{"encoder_arch": "tdnn", "train_examples": 78125, "spec_augment": false, "encoder_stem": "single", "decoder_norm": "rmsnorm", "decoder_inner_norm": false, "residual_init": "scaled_by_depth", "optimizer": "soap"}
Rows from block 12 of the audio encoder, named by matrix and row number. Each number is 500 + 40 x the weight over its row's rms, rounded and kept within 0 to 999. All counts start at 0. Numbers have three digits each. After the name is the row's rms in percent of the matrix's.
# conv: width-5 conv (encoder.blocks.12.conv.weight, 192x192x5), inputs 0-27, a 5 kernel for each
conv.15 098:476513535493527524474490511484514546516484541500457549510449466629585424507473543518476462463564509428533518609558499572522447471451479496448480505461588458509490520486467556489511590409505535481571420490493565558451361480459504510583456499483429504463583491457383612426440517500476511475509500510451489541502483537490386521487448511451443559427536566469511469540442482496511488558465474531514477498507448543491473509470
conv.16 105:447579457539526500467519491438509532531486497516397391537482539421527510479539484489481526501476493481468504538542477513466549561460514528467475568480495599460482451540504515558507474583424496536488514510459462465467462487392515445523498482540508437543489505446581497506459566515450560543481485468529473546494582404463451491494519569506473552456511448499532484517534468505497505533467478545539448446518544506459572491502
conv.17 102:524514516489467492505542467511473527461456455486470545446548455529420528498499501540557447520452499517515503530438573501571565410450558481486505518506512514579438532480502482522505546498604512483426543548487509555567531504449465487460573478492565464417555524562482428534550464507483470578496545490416497495501451516538522543429507603508393529527511429524501477511484499499466563585437527519507521487492496487509517508484
conv.18 107:528468552521515408502482434588463502499430559429525507536440565527438529493528481539472536392552572458486568472439562492519545552371563507574466489474484522533643421411528425489474542485448548474547498477525468505466479518541585446484521507518500493510477502472492540505489500528504466485501465485514562461469504523494546477461591472500557451505491443539507473518509413509526493530506526440537451464495541555481498499519
conv.19 096:475529514475487515562543506555501518430525550495483523560432479577536538457463487581417545518511499482542485544521465486530487407478527525425470519516468506568391557492601528483493475428459564542501478511474513495463554603452470418536495468484472484490475539518497524455557461422506438481472440566474491492483472549528539423538473542438521569448488540523505479551419487509535561462475510547487508507443580535489457456538
conv.20 092:507463511554541531573457479503550536543430477524581487471551535528429530488409524537532476478511521515479557491434547547496477503489502455520524505549566476445557408451521605426512546511486434495478447478568519456471450505478535468434502507529518491492510533517557430533434539480466489538471562458560550416501554438523484448510491488514525453505470488555482508524457501509502529498493485550535534476514451461518543455515
conv.21 109:529532440532486452499497493486510482490500495556451534539502538490494478463437551430570487446453472581557598464455452509550521481442554482514464519522482431537506516499444536437550467483557516423546494468583514554477457509498559486518540552477532538488470491569495428585455548461512438480458547488463551482441541462500538539524494511460468434511460489500467479401563532517509514463529519464527501484523464490487527514505
conv.22 102:466471483434559560529546407514559495525467551456521568414414513524511549470521472527559484540526481502450531470440484583452463497447499544517404539525517543499494550478550495530469438477481568541452460500497485479508447517436495518486517557458460448472530467504517462512487533443506547441509527411493497518510478422486478511503535495498550522502542581516461445490511537483468442547455496534498506513451472426515538520506
conv.23 100:448458539523513504506461466538444512472491546550485487425520513530483419497559495514528461466529518459515497503534498440503504472498550525461506540551488484547487448471511491476516519488521499499536483550542469460627438459483540457551477568497469458467543413545444484540489514446447420486576473498492466576400575493523443499532536497548454541459474499481515479541444524490515542518459525493500550461541413479471480520467
conv.24 091:519499478534527447563499452539451543514510454584485423566557530529569419530516556447469462491471490520532511497554477449494491529511492494463529488523469550441516508510449545525528555463519540477552489374580521479523485501467498601514446538503437474522496588460542401548523472517472472477469383511473507486493525487466456538490570488472446443582529535482453499472523537497537488460501506502510502519514512443511456545381
conv.25 101:547531496472531488457431505539435417441520449486421504440473484480503557466492512523457483474482510482521585466480527463450486521504492518500473547554433497503525475460439511510490516479462584460544468496437496563428519457539511453463499504523528488506480535429428479497504463444531541510567481470552527468439497524470585485530529508478445441569483507444550527539515516505553445520525475512493532448536511475546499539496
conv.26 098:523511556469451472528470543440521462505504474580506465521421576460524486487517448515483533472462530531538537461426495570492523457499536427589520440462545477514459449510509504474513538496501520532434500480413566407497479459520446471453541513464530497514416479525600464482523513450495477501446546497456451516530499524541489512455499505479442533467474458577479475537459497488476428485520486497493509468491475531473530438492
conv.27 099:487453511537467536494575477597508413496516537496468536469536493539446465513489546462496584463492591503534550465499529492546472468557524453516549479558522461502522494524531538496505468474487497436597568444544461528483518527519542497488460550483509523531469504518468473511495420467476502457527524510538461512553507493471510436531485461585525465482560499523537515503471423520522470465547550437484473610470478532488490471518
conv.28 108:452532519466465440503617500506461553510536530533528496519467498450519446508519532471467487525485590499483556453534533470590478383572453491494567489506485511490505521501438493535388417594492456493488528407527441498483534471525472440578432403492534429517473492462427629438489500569456558563510470527497503524551508475528563447514464452531464490553464470510424492507498594520449455465496546530518458524406573474508472482481
conv.29 106:474523505518551445527485487502523530534453510560476477442492534475464530558472383532499538453509499522529533447597486530510448548463505587484538487495501467451454570406516512551464492480576466567537504547475468533449531535508504498555484479475486548566540474511509561532541495443509506463512480447546429501537457560528503432481503465519543468520451536539491492530496488418558464563462515470504539501512461447539552451516
conv.30 101:475479536497480476503537433495560466430506541496529557482525551493503495484508527472453495539479575489400469498483484480518516551443505497417432584491408551506484514491474533433441524465553526554547519512469546515470544555461558466577487462491502504484508521488520501468486516434532567496528526452520502480526459518552443485549510509544545447489482455526484481495521385486558521556480474494524482518487560505439554501465
conv.31 091:512490460540487509481498504448427477519510521524480621411535490545462563463421426538504501418488549462505522457473523536539461487483600468492477564418464436467475522467420517533530493546548527504516535557408536528477533527557519489493560459460466485504447482489514456509526498476514472521519483478487484579478545441440503479531526483479416402460580444569574420515547471474588488493507470530539511516510498427566534426566
conv.32 083:539435496513490492512503496452489480518475566579559412521530566462504477488504489578460536475486511469489541517463492506435554489525547448482462521483424559490415571565551412536494536480531448604510428501454425501448493478539474514509504514490606477563409515513452529434506531530482471495533527455459495572482445457539455476532518530403398543479466478486475522485485509462542573409518491513492549518535466537435475470500
conv.33 101:521514553468538496461512513421431528491537503605479530495406523502507505511547521398469556521503436561464460480540508503481512495557461478451473552444492469516479512530581471389540531515449564537511569509452527479513520490553414540518458592512502465511515511506476481509468504432467559525568471550487468566537452432505476476485488508565519460577494577476473448585504473552518494454561399511532554464555474501459581534505
conv.34 096:517492491431486549466535473459458503513493547503486425579476525419465499449509420503460532468573467459492432494490489485490512491475435470561396532428548450462481449483571490498453473466568563455442529470509464588440538493451502452461515435412515483539535495557543483410473514526490540528520495514509500467431548474594481463477450518469494519497552457487576489445497533457483518457573456520552491483491524480566464495491
conv.35 096:482470488449538560477473489564546478479490499518489451472537457528468501562395496560470514544497441577553449409540460485471557571478456471531513551482449533493546532523509521518490493534399525483528491484453482505570557514466438476506473458563477463506482531492558494412530474595510477483546519468429532504525457585501546444540507508510519468519596477469461552478468549462475494514529471491528447540498498491545526499500
conv.36 098:443532501467541515532547517486464558510507508526543429492606481515436521462514517545500437522448484475447506486614409491463549433479484497444530515476507467555483500516500566453524545494441476469510514530450468553536456501552457597479453486515545537477441529540606449435485526523514521536463504504517501537471518473493528581532428489514547462502512494428518520505553428493568521531443494481474473403454558494507482508485
conv.37 098:475479531508500499468410571518479477489496559581535494543468521513511438555567539402589439551502518466579496494427525525432556487547417567492530467553493529539436495438450489414494552491570409493492489480513476576509479550529527516507532479468543361524511537502456523512392470540493479505461542512450501457569488435519486524517470422421436579456582576585525520544491428559465518528460575507458510486547463504500513540448
conv.38 105:543564521470484539532475503512484464547510541513446558493499522502495498501450518459623478498473509493481531457538505438502484577435435480476470532499410562487525484542552371507530590430508538539517480514522467483497514531408461544403528454464532544508538488530537558442495487484496552555461508610490477563493556497563475521529504436481426547526528528505475547550523492487500507455486496521527500490478484527412563513486
conv.39 090:546456449484524527528466519518440493517551422480493565468529555418410507553502510509398580507537494508506458520448535449536382575498470528463454574461544444440514437487548487486499493502514467514497416425525449522474584517488488508475511505513465462534491503478521502382500470459472497472499463485512477474534525514498540471484520479517492419422467441551529487513584527482475404554512547427502486483534530518497553506482
conv.40 089:552511489476509491484482508448589509495469550554437551452477518547483475529478447484482517523482560482529479575580538471513472526519511488486534503523490435521520486592533493500472460519497612515509524394531426583509551540455529578473484482436514514507526564539468514461514522483474440485502492474524477443469539446546532471479462453492456506479557541478577498565497477479549394531470439531433507458486539518507438533442
conv.41 098:470528545452520454510504513470460573514493496532459453487503556401463515514542543405485562499539464599483510443509485491525538454502499536529517509537473530497503558431445542518483512474532507558490568481546518469498493482571462498492488523521440511435444475469502475503515452522454494515503461498537510515471519492516460428494531507483398521477502509467566538438583448496507575505482473500532452493394572485481616430445
conv.42 105:516457486557543469454485551526477475518436468543543433524489479463501568481482469519512505390538435438505468530488522466412514531450503495535445465490479542400482512534562549475604428455555476568557400484572464527451507507524513455497594474499545549463501514519469564486467484464529477542535531468537512463476542504504419545455524503423503565492478486523510529491486454466522468566512455479529488492532496463554481521557
conv.43 102:460544510560453445484584521518502480483507485527553468455475475538523460494454505468425531519455483517462543468422559473513495528492463492500540514546467519464501548499460484538478515433549456485462535532539538487459477494442448482451499500519500447616489467572421569484496580506463502438574470460543537435547490439499510450507497453534513519485518429468567463489568552449475517458609495451451584519472525496562472493476
conv.44 088:443480501504533483485491508460441476505515519500489575464490525523420565448485525506476501514448426459532504492481503430498547506455507538466514530481461485506481485522515529468527480458389539482424500441505458526490552482531495539469494501473527524536444508501451505576497480549428466531482479528452475465497455462569440562469537489516464531482494496479480539501437540466531475550532460500441510541582485497445527535485
conv.45 095:494498602488518528546396515516525521540443526486588487388508464504522503536479535555422491456482510560478493444477544555476508450529488475409506495525501508516463500490511435542443496507510539518524516432505479501469449454523570455548528482455549547505463512452495509522498467499517550522462621486414497611535489512478462463482487460486484476505511516505518431477489444480536383498565509443536493586476447464482472520484
conv.46 098:574493495585467460560489484495438513495484514516466441472428467444475530443534555431507510479550509484470519534491529510511483515565466563508463523585453510482591479470515513515529527456627452557543568496477447563518511497508542424428516516548507525493498488486585490477486483516451546540487512497577479429531496501536552569453502502530489507504553425437514525508518498493562512512466472489496508509485526505464531527466
conv.47 102:528462504515482433475484497496463493518506450562555483501424501461452510480517519494493514449472526523574491550499551443556457579468489546497536489497502488490487586478513459535469519426519487517432500539443511538484494479567528391515517498522495555538534591469489538455437579419489443511413558440474489519536453476521455419598488397480496499582501445513523439486552410535541407620566487417477532498494513522471558509533
conv.48 102:492577479511455504513542483450523456559457545535504507529469469599508454529468522459471447534472493573491489506472491514589482449516526464543490483500440539489448513501508395521508567484423491523462489545426475428544473501519515496484498501466558501482456473503571480473517509475479546468507519481524483469434528484526455561507537502539448441497500509483509505491489573448552479523485535497465415522512562521519489502496
conv.49 100:516454514437537489582422469526551416493561446549542536493515536476514540468485515516527454562504474587496571528526450454510479538529474549532530487508519447509540463529418528509479479399478499461483462494560497528472582464444511569594476589433547567538436474494564459570433562546446545497464496535467466446506557458470560493526523518564489457515504601544505519472481526526495560467486390518478456488541490474498539516445
conv.50 093:506458413570457555549508474541562482566414521525443545484486485494561500513524530488463522472494534528527456441527585520488471493562470466532529443543471487499514491471453553498589472474562427565514466451501517492496519456565479511561533469442474510519461548458574452521517456496491443535518418507466425505473466510539467495444512449605469505414553460461538563444560575566464479468483515440564492479484532485501528441536
conv.51 099:498549530534494519410500454506544434465480469522478569459494494497563519459461464542486547511492525503482502462555540455486518527422517475502509483478412546471522434509492490421470488510447455470538449525452534460487533497506517487510476509524491554532446444530491510455508446534514460501518527457500473495481450534515518479443526468520454444575508521536439504493528530413446471479513468539497454531526486496536493470555
conv.52 094:567409458502465467530575420493506530528499479440510541458487463513508544488479505506478495508505486483547533465510479510518507468486467485422533560416436517519526475479487502510532433541459464536528483426545510463462519524444481500476490587470531503508508454547511483487560422498417507505548499479533534462548501501449525482457512501501482531515530499480498504476438551489505508495472507489470532510506499495521494568492
conv.53 095:486478483442526465519558424504534545543472512446441532496439501556460516480570435472513479529475469524439557483508496451473536475509504507526524401541521499498551444422562465486463482471532470515428546521509416449513449561471562522486520486429585501506465495519501520549549520462502528456488546501508445488545468510468481481519468528519516505494504437473498470450524520424517499501494521545594456436558544520555497480521
conv.54 102:638575446440545518463478513426525478528446532476519494518557497490498517499475524428555498496501434548559552494488421488546483545524518467560470510520444515488557494570553477527490536544498506478439447490503467474543471562536500462600464434482537519458557498480455527515532475483460472459514515462516501468540511507496577406511470560476525471509501420506571472456557429497551475462511620439513486504535525517505493498492
conv.55 086:460505463531493513492493563506594427456455527481571458486602527516472468455414523520470453492444547502482503570413479525537491537491541515477543458498472511497535519482388530515480426553424487486449458542500437483484515445573559540403561493537521500493498511515460501573505406489563489474534517486516454557500454478487491531506459452477524469553514543520532508444588456542466423547428526585519560493543549511461491507466
conv.56 089:475557500462547508493494544536520475529499493552417462431623515530505565512533458534463496486482439572537530462506578406511481522479458458535449515532465483601450513558551518402552559487452507507527462431495437536461489476522493498518561489463477509544390495517489451485435511544530456439559510505510527476512509548543539486503563485462485455534525476560518524495532524519492485502526496500488470520525521474542481499505
conv.57 091:498526504527510492432501476492516497551500463526482446548488472484549502465511469529496422456498479517521464465537487555572441491552481544468510425568523547462530482475428590540497561529488542446485449518577474473503514505497504362559549505456571445457444505530523475483541559464504540539488448426553521522513550437451486569480507503514562485497541475435513475440486475490531464544576411561430515489510567507545481454511
conv.58 098:493465554514489515502550405531484492475511520518503527505514532552434524486414534447543480496554459422498505525436469474489513517489508534493549489428426537485517516530467561551538486544582521445423422563425494481526533560485541469550443441507555509490475527434488473431467461464573511549567493448570486444507458524450532539451555452478471430523460549500552467540509448438479449517540528479434558500491476412503535528521
conv.59 089:513505442580477483470508451511524403548451530540471522568550415545475500477474534473489509520517491553476463520506454576527486532457553453479530571460485580506441540392567503456552509519478538415542580405561477421520496571494486550512456488517479496512515513463552450462525463522579490532534442492482538472484481487543449501493530475531450481531472543569549426525474515567517480540545551470468476612449546487540481523511
conv.60 095:475536405521476486450420531456519507464571474510529465468522539517560530500503543500507483490471500566503522509516492498530481526477507493491522519515557497508597471464471443555444494536573504503508534494432494512530504526459451428482488542520393484524537494427575423555529495419497490435520542463462556416506478497443528539445527469446511492504475429541531470395520506481506508538600456463475491541468448471532508508481
conv.61 083:478488510514436473564440584524504491540412496446508533486495501592451500448549533456523495447553492519533506537502447562525516539514477498454489546488506524489587514516451469512511463544505457543463468581487525449552420607416440516475499505469561442452533549484558488516489519446561496464480495422512456493530517484451506563477533464476481496491476464497522479490439481488502517504469496470418567497471448503488447549495
conv.62 111:525509522423518455572419549470465484495514466461558478405570531560529474479499452572463467531509455499469486489495533581429593522484495541537448585453460568467539475436513500498490502501514464600475506559423505505491491551545453553514436494566568421559443510538537461511523536439549474471545506467467459509540543545437493531523524477444545500486494512459520529559436511505501503534511496463518473509510498514467510489542
conv.63 110:533490475538549509459488469486490464556412502480541450519436560446421474514454482601484435514466550485515494521533504467494487454457507493562498531452471476502543455438484540547530545450498533462463493465462544533493559505477408553459518519466534414496493535455519502564484514455415554388602418462509513515555452475486521542480521566532416530516401556546436462556514453514474605543419490529507521438506510446563487530508
conv.64 094:494509498534524499505504435486476522526463525496492574581478458451443470538516478426442572562504458477453425551519448504458541482517528554508548497493508488490515499522460529468473520466426472540449559365584552490416515456534435507457499560478493521529503444515503573429441464491514478484529475496470406498552566453528479555478481425529535523548508518428556471488501392459575540520547463512525483487522505483506525442573
conv.65 090:507515527477522464513486429520511538558540483454498437493491491530442594465490516465469472569476444537472514492564519495443598463565499489519515422488536449500509481491504548457537478557482525548594506447445481435541498485550497392450545475587413509479521491480476497556505503557561511484496490534448484476433515508545496439535574438512474489589544533422521488504520453556491586484452533391440534480551473486559470515517
conv.66 101:511506466502538426529442530464530474435427467509532468447482428513449481499495512505470514557422458499514514461559493546528465440482464474413523520476373530570523524532510509573486542494414530509552477574463484434594584470467559486528516485541494459500529535385413558514508453503549527494556498433467515454525485442556473454529509530507463527486574521503429521504570426448534549502503523505541545549424488530431462492563
conv.67 105:528530415568492503469507380465404498497493462458488623491443529504489531519515502488475489503431544510423450451621516567549436541515522553391525518410507476474556491489424440567506488507495448460503493438482492494520500518521457538433523484504489511472373512524472565536522403480539437522500520532402469485508593454445563589508508495550437577440495534465526477516569483501501504546509521485521443574528537511511474477521
conv.68 106:463417535562467510472485509454495499521458515505528404537554500539453535518546531501533421453624478469454554475498537529437502509429474513444461536505422508515468503504498517491467479463486543522547474572433549536473552543498516591465468516468535502444525540419535488483475561490504473516530421568455478568473472527547458602423526450488520496542483497494504478534510454488498495476521445537519462561501496527482498532462
conv.69 094:547478488547442494552467511487485434510495496468525511519480512446416494540503519566515531455540562517441557504523550474523538466472437520552561481493469526556505474427490550443559479496536464493536487509443591505503570455494477505558485547499471530502485461498488514541414527597460592477577514476465561474483412532492439507444529479468453478529458547509497539561506497545516557531517534503544488553514540531494485515474
conv.70 093:507545446472490491474496486556459523488548461474486433559536541467456563480477513421568512477480531509503480459534524517502545396485524527498558522475520505490460455530612511417532514515555451487491504562437486489574470421546483482487456563508427492556473469562452532436498550473465488492609469502511551495430491521492520543499531445547495443532504480502469522533474484529501493584524536455516494533475521513485474576479
conv.71 090:504412516454495532464509517501460545544461570516512537455517577478451537479530448535515454490486521460497523553555444510480502550432549478517538537510477569448436488450464471510442509554573463507556465472504545490503580476521474452509521477516514459547457484471503429520492508467490547498463511515566503427539442500475502436537459494533455468508492486541612505487516471485542482547531474532521473505537482511506470480507
conv.72 103:451506475494516432535533531522581435497493542499554445523489460578500471463500476518491507477503515534505515516459485554511540504461447557511438468520496457566497528444484505547513418555487511576488450514493521446494582473481546437523491588536518512479516476463453531505488537610458550499493523461519540537426518497491449564515445513627504485518445531462499533492495547543450497510501450435404514538439521479526491482475
conv.73 105:500430481481480358532508541489479516430497532387465582504459465509624495527536500503503526433454478517493446449558500470474480512517524492467501534463474402489490493499544466598475507495524533441458474473546461498472481480536528498478537465535496535435507518486509506449493511511487495506545405587464595458473515455477552473466540510460550529471521555499467467489541473509519491561549490533520520532475453492511559491517
conv.74 096:453530512519452498431593577515556452480535447420549447490488502561523497405463546566432521473498437477531531476434493416479469534374567505490468521474496546439523543458459515520471475504564428522516539451442510552432445561536572471501535512480430506473434547475462461486585483491523476546479529411516472570473499467511481444524465489616475475537554464555488500504494467518533507399476485499470517537459524519533431508560
conv.75 113:444436573491470546516536495482538493503517489543454499503584549513451518464435506566493528504534526569508471463524449567564471495494520526482457505394486532487486483435550425540469487541566420470456452498466512496514506544511492416544539510524461527524475480456536458558546557450449530466496536427510475555496511561547455537469546571552514479439557514502467473479518550440442491508492501397456536483495482465551536438512
conv.76 104:512471550536513537499516502497569487576378574534516445496519576509439528564479584511436532494477584475570551450504561483486567549488528498536542550636512524534501520523493576607525544516529497535568527526484444611501474475498497477490519535480529501529491590467490499461543486517582519447528472522492599456502430516544478450601509529554563441639505558481523467426515531557512495566468539417443452533537409544447463504490
conv.77 100:549530483565532528463539484474481481569489482571456491532487438528463461583594525541459466555527467561496489429460486487485504488512478476507500536537532531488500531535474543553491508456492498509507547472417466500559468460448520553469585443530516606482498517417487486571499470556477538452490472528459483526559518512546507569445448471571543522513540502523422500487503465496520474570439557470481493503526473521480591532457
conv.78 098:496462542440508407499509570502459572497515413530461568470476533470454444476528431473519514492462506489544461529514479464441553470492495543558458491538552443437570487420548526358523460497484518500493493529441465481548440511517498487462496548509463549486578507528520524490476530491485527483438532484466492515520537481474532535511497493494560527481476522474494550441537497524485524548470462552462509470563493512509509442558
conv.79 103:508464456560532533505483543480411517499464509516588522419563533430437498488459495524465517468544501474548512510500615454454454574447458439495518533483495493503522519557406592507478510447538424541561461553486531522490522461443496479456579566518414528597451526481513496500447486491488512477426525522532527442557480573481537481522403505536497538524496543452547561482494514540470507508435495532531487489516517509499466512449
conv.80 095:460518469478535480495430521540534480469512494458497576485516541507476555539506478538507486499490528533539493486453529524568459478506466541426432552553516485500486562509492545487510548459469529533553454457497481505462542525481456449527473472482495435467539472526540503446505387533547492417499459574482521502511507499508477521463501565484506470569489499474484596540503561519489549563475497435484546501507457505479519503497
conv.81 091:510521486476449496541563510531398499458541562585458536523515454530504434515471511446464480447521498537496574463467471484466505532559521480546525466476495532481408534602435474512460517576440516550486527538500517536513472488561467492517408533464501502525444484482512472549512578510433458546560519444388492499475482491592470446520547530565430547503435501506522569534509500548471507504451607551483480537526435491488484446525
conv.82 106:466579460483493457510491501562444549498456573447458422474535476587465493479516503550505475530515489493505455477514473478516522473534553466519457491476527539513508516539496495472485493447490533562554443518469558498487465476555490439528511536485568417548514472488534455536471558456539572534545564492539440496465569457436561454496480485585397578543488523438476504488512452542458516489521542436493482409506515470513496523448
conv.83 099:510439586510511496503588543505415468505495540596597478435558579449497486499556473489554507502455448514522546511585460476494486488580511509480431594507519462529566502583446548468511514507491489437464470526577504503564466538577490477553510538477529482480535549472498520523521512447560503525418437486496503432496513521544501567494498597488543566431556541534538465556496583505462487498534501526456549477490473513492494468462
conv.84 111:463520522518553566504433507480481454574551552542422545497521474478611414498520444514432521452426524505494554529469506497520486482534486468517451481555513489511523405483556562448475543487483514526437556530518444500493502465590471545638420473485487485483480509535557508463486521530460448486473483535500472466527447532521389565481537546448544438559451489488487482501517487480535515428565524446504474495507475472402510557452
conv.85 099:510492490528498440511475565489422535507509542572488396458575503548471444550495484409481464475522503503521435543407466530436533513560464458473561499521504472488514495539510424460485596486520478466481541465467422570485480573462512480515517497439514471538489567486405552517474506538498546418515494421490554461454489525557567486507513583476445532562509523539463621520542478466469500553453532497449547524478503504508539487477
conv.86 119:454470551478509571508495454499545422478537511441493492473523468435498486529521411557469556519499453439638539437536512468476514512476475525426500523628562422494459517569420492538484529442525501479517478410547405492530527528484493498521544498503497463505643435439568512413539475458495575440541475484571537449466486513472438559422492484498597376730499533511420528463467462599506525512504460479496480517482536498480532461473
conv.87 104:440557489495578408569545462519442502503503509564500498568431488551489433527418563544456496449431514488522539489505480567514476548537494545526494463564486458541463504532547513452486573472449524460535546546472491488457472525482512525436452544546502527465462489585464562473528470561491497549519592478480410521577515446500517384578479527464486554561507469458520524559473466518557522485444517496518502497492468516493518494463
conv.88 104:587442503601460496550611530579507524494400535561532487519459440498487515518541521547468480512535580495464491441515472440409531472555509477546486598466491539544508476520523533518473527468500442556433481500516548509478512579513523476466503473497454497513517595404558503461520430484531474517517523506482433448571472506582506446540521506533490485495507520540486471537508446512469485495454499490494478478495560441466553529517
conv.89 104:452555490529458507465538487453465524451522495513520481529493477604461586489441483419496485541519556415499507478506520445515487511443603510482576435494466506472477490501441468526468469534463465607450503455440459557452469425515538477449507487486481561511446489497524560474507511542532509551492530490405424583545557473450492489435451475596457493543556542466502482556433574466518448516454472523540485467482521514547469454551
conv.90 116:468506454460502446529502479472508564507461501463470477510511494491502480520527457545435512487626449561418496447465460517479521489540515540527586409489482484549443532506453420493521492520438563523434484532490561508427562552466489476393537454477536494472502490477514491497492498497521546526539423559521482528520504475528448522505474518556521578587497512511507480507510491444534507393538493558561439470481568565410535505471
conv.91 109:478480484479437458548477600483455546494566555479560536510487538540476528488528545473414554517535534472578531512465505407436596417522514505564506470535493495542560493500534456437527574578417469526533433510393558584476423550503464467488512466546486525542442479513565504506493577538482460487477503540554538422487492503460436529591472547528472523563434490473471556522483518504480507432502452519557443475496472397507518451468
conv.92 102:492570553558509544520488531483509518526561486522532444481516553504505486458437530505460495499518500501505468515464534439495438559557449521486508545515430472504607479433523486465526526533484506514503464545498485487507521491549464512448536573453488537535587549470423582441544511523451566521491545536518539463530483484505454453537545544446531559547514482534461617519441588439525550470467509459463529599430521473460453562507
conv.93 093:484542472550524441500410638547471490436493522454462587477505506490448501574534484477443576468585493543525445540533477476454478571464474566454540546515458438505491531466563520477468470480483487490537463471496491429540459482523482511449511518535583559455598441455507522451466518490516514499492503491504449475595545458472482480509506502471584502531488446512486567464505449542488572393445476491529555443505509487466491559415
conv.94 098:469511547442497484524454533500446487511531486518564421443605450508574476545526447552487507488510506557512490492442527485514498567493506486529476507475377516449506481512497477573502477419490533487571468511417542465541484422594530556533489446520575533505540531552518412482449533527488456494448553479469482462602490527531557491545414545536486524587583517496488526571541499522498519432566440527524511424546450450441529496580
conv.95 101:529501489485560507511517477553482550560479438572558479486565539537536474488573533459504529481496505488435479462511559447482569553408588458472497549528461468557562483513547464530431436516502430488454647468482496451534485465480497525504465598462527496522556518486520428507522505411589453515452498530606482575440504531563513464496484503534494490515497468520480518460521468478541483495464526416511485493507485455469597521421
conv.96 098:531495511528500484471436648533450516507461549469536535506500404541452541467422529526488501452520479521522516517510470438492500429480542529544482536435472501494494511391618527467465489496485374483486557439519549502439526507575516456501607497516486561507533508566403490549493548509495497481523463464544487540467481457492484499487531512535500481502471482523532470531485481494559518474522551475418527533481514507447568507514
conv.97 109:491589490479494511484502518458464467474560475505519493457414472492452565534504478538459527450403454491553427570472471520492398477447534472421489502444486487491581445520532515521454486549523468515510500532499489618449489417564574431470500452512424481519593509425459539506489503443527477525466484535565507476517536494459609456490504497499548524488419422478519503473489560472527475523503544451494516471490503533504518527517
conv.98 096:537454434438493603438488474467507487510479506536364536529518516456511480515404424552464564440505544543515474529484441544487401534537557467530493510487464477498498499477486492534519385599461455522491504463475541556486516388549420521496504475502538418418562530525501581471458485498482437460495465507515492487468434517525569434501437450510505575447517481584410564437540484497559457456476477552554504526456479474533457479555
conv.99 095:553445555454544571441497511554486483581488509550466520501470440542478495491526411484507464569445492536415485533530510503561518536542461539466463562491480483491480550464547519460533504513440475528518546471548509487550489527531577468511527506570418441481559415577496532501515527478519452515521482475571513504506536449508523474484552520493579552522519454529459532477532469482510520480461514530425522534496532500537429505531
conv.100 108:416498520476474522511560501482452554523531469485514425452554468462558450522490506444551502503512527491474469547455527507457475494547501480480517536473520446450529523550472502435524444560464565421434486444526533457430546467495365576498547526507374515483494492461532456457529495503510475526477538457465555469522490487494562427424543432518403435482542437480496511483457513499444476475532508473536472555516417508451531473495
conv.101 092:534538464438491475487474513495453559536493495553513516514480464483460492463484554532423490497487570448472500569507476509534479550483570596433517425534465524459456585500536457514490469545496499527547518502456494460473450530464526509466560404445570492462446441497509573479578461473525492598538474468556542488453520482505513469477497502487495530523557435567499542480503479439512537475472464509485514478460517559511560470518
conv.102 090:504584437429514486556442555512490491544511537492522553403616444472459554472440536447455555548503493553480518537498506482517515453521515576525491491490518504532401485576495510553479525469566537493500515507470510493546541466502465541399528519506473478520523443476535507513485512521586475510524478515463490464469419506511448551495480417514529540452471522487470486566448526505454440521597452458469467502546507504489476496453
conv.103 101:484527513511456443530465505503508492505503528479542470490541541497504455469582474470475472572491580413506476523552501540519443519514504469472474565502519509503493521483526537480518449441492474480490520600534459502496458481490523488494521515484482527519532484570498546453508541479515501453501490501422433497571504515503528475570481501503486492509400485550441569424505448503446438514502533488489500456500485535485512440500
conv.104 108:438462473573559543455587507471536434566464471610432422537500501470576418520435481524511497478516478544422550418496496490512555487486462567543483469538485498482495470460529505476482557495503420510476560531406611537501451580492468473459512519474494513500490426535423478484454446571496545511551509471466483449497468536529465602494516535455449482541483582582458548529513567473512483549499441500428488491504465520541503527491
conv.105 095:489527551475499501463532398496528539430572484460547309453497501551457487510483603465490499483491495419491536495528532459465537571456466496541447492482485500537407577512501526475492471543588490447467487529503480527523470430536552432506492534503515511484538568524491463524431540582438504433507501450458505552510503507537378469575511477515482554533471517549420541544514483525490490502523571557460481462527494479546484524538
conv.106 085:505421554581471519505553461502449489531522461545490444512509484477548503501451540455483541537501458442573450496560534515469518552470591441562476456523515544455517499486553491474495525552447528499455541534455515509564433441520524506537500459457434526453560487487478520472547415507502505503570469502513476428440557534523537527506534594493510464503464459502531515532541521414563518514460491499474492563438561527492431539482
conv.107 108:534433462539466538578524422467534524506556521722526389529431488532523475578536477466511557476547472503443487523474470557614499588479532464569531478432481513478505474508467465551577525446630519541480581469518492603460424603566461464556542527423562494439515544602455587447471586465556471413548479455545540479488511479565507523507545482480521493551487508525499479433530523482526476497470567509515534489492498468511493415509
conv.108 101:455529500448479462493537470515538505463473480448554477522535554526499473438527514476532447496518459430495503454453492423499501541474523495463455492476549523391476490522530521489519511558522617482421469508546435531528498546506508509467499461510430509518461462514486468556486549461459516485530522613473402551461463462509497533437486510477549516529506487434476556546451479481504448457452519527533466422566505499570446543486
conv.109 091:517466483556413518439559498486531478469504484501515494487502507505553536480467521529527505452483537499446491487498498452469441534464604526463542537489482556475528468461520468517479506451521434566451560469565500484517513531443515504538515505565419515479481477511425467456488575499452599529517491455494499529443479550534491522485434471521485526464527480448542451441444529455540410508563478585499466468424519599502497484506
conv.110 102:478525378561504547488502464499500469484480588588391534432434511444516482516483551508475545440492450472538501441495406464478466505491531515449551464513563539503557487505580485501515537574462503615552491538441511528632490476547539433507467425492485546510468478484515480554524556461450517422512493481544494444494504502546579482536478552521422461529471520540478475518492552516486521555544464436461522539486523468481525485455
conv.111 102:468532504504520515499519441516507549458500530501400436453501509447535511523443500514539457488539514511469510481462472526448557532494523425516453505544515486411487544458518460516508547498576507557505509507429481469473560512466518520518475482516415535470590463493525459483517455530450551501544504475532546496481502522540495507571482528451506461580442533553463541471524527499493466533453493470485554496518526541485491579412